config.toml
input = "log_mel"
spec_augment = false
adamw_weight_decay_other_params = 0.05
Rows from block 3 of a small sound classifier, named by matrix and row number. Rows with one number belong to one neuron. Each number is 500 + 50 x the weight over its row's rms, rounded and kept within 0 to 999. All counts start at 0. Numbers have three digits each. After the name is the row's rms in percent of the matrix's.
Before each neuron's rows are labels from the 100 clips, of 14976, where the neuron reaches its largest size: "peak on" is the class under the peak. Only what is clearly more common there than usual is listed. The data: short pieces for a synthesised band: melody, chords, bass and drums. In brackets: how many of the 100, against the usual share in percent.
# gate: MLP gate (model.blocks.3.mlp.gate.weight, 512x256), inputs 0-63
# fc1: MLP up (model.blocks.3.mlp.fc1.weight, 512x256), inputs 0-63
# fc2: MLP down (model.blocks.3.mlp.fc2.weight, 256x512, transposed), outputs 0-63

peak on: C# minor chord (30 vs 3.1)
gate.442 097:554482462491471510473538521505426460520526487518579391557453545554516454490463404478493525585479524496516454452499402549452480519488400519538504452537651499473585513528538517483459419533515545
fc1.442 096:545441489565504490494507514454568377448519442401508485492467461474573473520408381487432536508472505531541447457528508483483496478544534491524533539477440497541595446588494509523444495521513510
fc2.442 091:594511516517421558530577538510572488458478471419503578474496474369510552543473508495553497455519422459507563519580426530426535543527456464473584508462499480455533477544523467532446592522408502

peak on: no chord (100 vs 24.6)
gate.478 093:473462519690406457520477490492461456520576439501480565481534498459471503457472466520474521515467584541573461526417518442619407592506592567526529518544636565436489459451573461491517598473506451
fc1.478 098:548467522434434475503464529525545569563425627545527429464469461506496571574476605478520532501580458442402514534483476569453504535482531503532493521459492573529535575510554609470507456544514450
fc2.478 101:470504477464548368506521445425460471569392495474491480457533527520411525545442481414553469487440497490577394571429519532457440582557516455488574451543512487383440444535499493510398442520472574

peak on: no chord (82 vs 24.6)
gate.493 101:492516501503520449453557556520539528469474406393451420514520439525439477446496521472476505480440463527562590516518523446579507532496432515503457423491371577447551564467376480497449558496452463
fc1.493 100:537552445501492558531513455502490504410474530553488510490630380480420472452446526479583487464451554516544477583450439534553576442517479427569525496511488494511456543500515515526460484469459466
fc2.493 100:518531471423463587484504537505479360531533466538464518478557496460596543548432506511511539497529435479496520470483452484495458526527562506476420487454481461369522461545550490534581454388512520

peak on: no chord (100 vs 24.6)
gate.31 088:506497441520478478507539472481466491544519448535449628447465591506497407558527507483412510501484474573480456521576478566561441423539377518490461490568537591548456433474608425473506559468564585
fc1.31 083:453511527405551519451589434471536437493486517549484436524553421485489527481470624592459490522558529424460531506521474496438420481498446605508516565366500490463468525594535580496504406454518542
fc2.31 085:456488518566509542536512513558530486396512565489521498588464510459467502514537577434545511503447420573478428551475480538560459464449492522518602515508457560492477444454541469505481582511571460

peak on: no chord (61 vs 24.6)
gate.350 099:461438470496479507517543625487478470466463501457528546452468591483542359472479523525510473438595429498474573498575549573538476446573456616458531513456526547454505500442536481510498540522497526
fc1.350 102:520501508451559457480403550540581489485496462557428489508495409546418501426497584507427561526442598465508419523488562538452506492466453530547512476422564541510464518422474613521392446583461590
fc2.350 097:543449572584492430552522498454571494463505458527602446378434486496528519512546593553510498472502492525559558560531554491568438529495530533500403505600515537510483533490529479475394588497506539

peak on: no chord (97 vs 24.6)
gate.287 104:460482470493480453448493544434475422487605508507568606551498516573425527514494485489495473508480557515576564517531521478545467439453517619472524499527479467488497423517441518498354521496530512
fc1.287 104:504544421435514585413432489479420577471513498473555569606462522508472472477477509411486469470495487561480410534611559444513451510509494496528459490488482548525483468544591508523452388518499531
fc2.287 107:377526444397372536575557541500518513523544428627442562498463524487494436449476631566496500418459493495458476443571546550388430460511481477467428557464449534463505556496459524483516522520447519

peak on: no chord (100 vs 24.6)
gate.304 121:426501391512490475465528491498486391459530437454501561587475436500471530498539651447460415503494569501538464529490598423587474429508505539527437512581602549587482473478474445583469495530527516
fc1.304 126:457542501605436504508548480466528558472468454499445558429455523464514495420447303502467525482456599530572533499540496530586447528429416412435481482584503511505506505500516511494555504374493585
fc2.304 112:505489409515449468467493498396444442464541382477434515558500502460547479458478530467483447479527642445522608487525535492582401483467493465472399483615600489501517511465495435454498474543565439